Rows from block 3 of the encoder, named by matrix and row number. Rows with one number belong to one attention dimension. Each number is 500 + 25 x the weight over the matrix's rms, rounded and kept within 0 to 999. All counts start at 0. Numbers have three digits each.
# v: attention value (encoder.blocks.3.attn.v.weight, 192x192), inputs 0-95
# proj: attention output (encoder.blocks.3.attn.proj.weight, 192x192, transposed), outputs 0-95
v.124:486512511486495508469493541513481505504521521514523509511495513488499501503475506496514525507494518576493481533516480482486466506516538559505495517494516474545491453518531508524482536515469454492494490489488507500475470546478511491524474522486497521455486521530498501516474553479509533491
proj.124:501520499511477497522500525497482517510520473505479506497523504480526498522479471523496523529486489455525483472510498525456539506476466508501519451498516528480471518493482514469476499493508509509515499498512502523487520524539505531501493499539470496479510502504517523476524503515513482478
v.125:502525466520459544505507507531521523491484517513478503546503507485447500513544503504541514492487507508487497492496481489479510459508486496497496495515518466507513497499499498455513488488468504518491516473487472495529498493480501525482480529508501534498437503506508519505504457506502506503
proj.125:522513532508507468538469480497517532531499517513478494489507476471542490480501502494512533520539492485503486521500493517528489501517509521509500520515497531504477517524502501495474487533495472496474464504527489486469473528503479487502530511497473494525488510516491498488491519476466501490
v.126:475543506475480471515539517454517501506492476506467504505498515544490472485501510500481535496505467497509474503570496457477519486496522488522521468504520468527477498511507542522482484525476492460504504503518474506517491495532509459548488525508478516503513471503468525479532519495523531530
proj.126:489488529503468509513485497469493521512508462516519514483492515472540546493475522489471492506503507482507475494481483537475467482500482511495487490498488509513517483508506545451521486490485493515519476482518497523520508536512472513526507492495483506504506515495517535535475505488503490480
v.127:546482517546498450463504515497500549490536505524489542498504527511506492527464459489569502534467518556436485492482504487462505529493492495541503507526489467491477509458459509523498516475490491473530504487490496506497495491491538530510519503495512502502534472506476492512497516519513468491
proj.127:495472487475487508505498517486499479456476505493513513503504530518503484528528525557472490488537479438536495506526505500504518495504480473488475478506500526509517512502512467450478510483500510507482517479450514524492482484481443491484503492509473509486504516467481444501516435489550488496
v.128:516486444525468526482460477520465531512501542532506509504494510479469494495509489533515481510488526458555498485481497484486493450505506513448510514511489543482525530510519530506558523479493538491478523504481463463491486475507457500498491493490480534525489508537504480469492526549496502490
proj.128:509523480483524501492519487518510494508512477487535452554511540550520519491503499490482518484520485503504493497495512512491471530482512495541478489503500466538470502498536493459491496510515493474500492509523511497460507508497507451456528510519536520517512501456506489517505478483496523516
v.129:490533473450516476477499492503506486484501513502500497500484499499499525474493500492516485528536486526550457503506498549504516521484495501491525517458497514473500480479478480453531485530507528494507492480482487504500464488514498483521462499526520540504465470505481478497495513493520489520
proj.129:509502549503478469517513519503484497480506502506533480517553501492456472479547528501520478529498500468461509500493500473530510511515533481525493482528515503523455524531534527461480449502483463479493482480509499497477527519489507492530517466524487490522509531489494540476493502474496538456
v.130:499483515532488501462502508531519478488526522479509495507478501485442501535500477499474526508511482509496491463503522520520489500500493531477485516486500482491474528520494518505515529489458507505507495483477521508529484509493498505508488506504492500480500482459528515491501492478502488497
proj.130:510503475502568505499475510454491491497476509499512512527494492491491501510510489489493507479483492522507519497506510450503504489515501517524491513538507505528516484504503499513474504478513508528510486495519506489473507489487512527470491498476503483510501545516490494493526483513490515501
v.131:495518462548475501501481540522516506511520495499490503531482485479548503471499505540457506477527526454518505487549492451482468459519516480526506499490462471478498500535532486506485487482449555523478564484477446494487514512498500516440480521510419466507438462498484509511489515490537514450
proj.131:506459511504518493482495445528516517521482510499509514463478508462492516549513515519491509506522487513513490469488475499490483483532464507503471478471530529517498499451502494475516498548534521470497476517542524532488515529488482458501475485473537531548538511516530514486532479516496502544
v.132:492480524450512522529495497515486468494498493498473512485494508477506487518498531488496486509504503525538490471511507517512491525513492521505524502455506523509482501494494527499500488491514469497534482502468519517489494467519516479531470481483462538483489531473497507492494491480522503466
proj.132:483492493542507499485514499462475512477490528498509516476496463514475490455503484498516517509481507466480509499508507489521557509487515499482529524555492497494500467540509465506505501507493487502485501501516470489531513478484476512488520518508514452477530461487494515515523497500470511498
v.133:537514499475523481491517455505500465512477474475558568485440525486525503491484522492476497548478529516490486470437515492466526491528508458476527489472523507459501521498473497494542513532506515512481523521491497477488523550465499504490505524525509521484554498449511493510490504462497521514
proj.133:478519473484562490465480499538522555479458484481469479514519491492475488455540487512516464477511507513529517501486506476524465500480496528471461543475505503537505502467490491504496494490535501490493488473466520496451472511478522490483482483472511490517491523522518513488522518547513496466
v.134:499528490512513485476523462505520536472492472479456503526507513518519458502536506490504543489474485510496543511541491522491504538467518491529518483487462509473483517491479525474486468511486493533493506541477510487509516498498530531449509489520505501504490507487513508504545433514493516524
proj.134:460446497501492481523471497509510520493504500483546500490490508511505494489474544504550462482496517463485489498491487507533498492501521487485501549483506477503470521490497471534502528509492480494527501483496511486496515473475461485533476482478500496527475480507507464555502520494499504504
v.135:497498461501490523482504483499519516489507504520508519481477503535508488508502531518505509497513514436456513503523502446499535507505492500498525494494465487508505508510528506478553502511461461497449536526497477524532497474518491465469477510524503499544484438567533516492508498516475526508
proj.135:491443509520529473545525485482481528500488495479563491524536472479506521495479456474482500498501479525429509517489481510485476520509499463538499523493490455512446527503493526482506526501520512480519458489489522459486521517516517502464473501512480515521500534484483485513503464512512497501
v.136:467501537520492557437478538477463497483488478545476493477540497466507460512495484516447486484526529462480462519489503493525471523508526549448545528461458492534474574527519497548534508521474504459491504515515522512446514522516494528490452500489457494496513459459531484460546486514476471539
proj.136:502483497462492523516489465461518513526548475506489502490469482484503502490433432488519529508497513529478526436499545421421497502506468486510502494522534544504494481509514517444478524505530475514544494490436473487518469495533540498516495536482518504490514517547522479523516488508549507506
v.137:514480507519475481502511515497487468502531500485480504500504456532507522500516509473511493510487526471482491541488494497505472524482485460494501502495514541523451483502512502489458525522470468510516449493512487526463502541451536520483468521486492510511480478516551537497489472516504523529
proj.137:501482484489482521500510502474516519511468463507480494460505476473502465522448497544531463513488482528528504463505474503496519477534449521455529488487513507479557506469481492520542477457536520523453491531467528531501512500525505511516510502484487488502506517503457486490495489473475500492
v.138:496500496488473505513519507491510519528525482515499517500497499463486514503491451487510485487500546501498512523485486483474503476508502481472474505526502474485477490512526497511524477480474516518531521490488535478515502532484500528545491500531471486502477502564515487491488506481499521456
proj.138:511557485476493487494441487504510515483500519502503492502479513506484479501548502531513499537514510498494485474515490514503494530477492505477521477457488489483478500486492447470494522496481532460475466510491504504483477489502491460504502510507505499506498516489516493486482488526505497491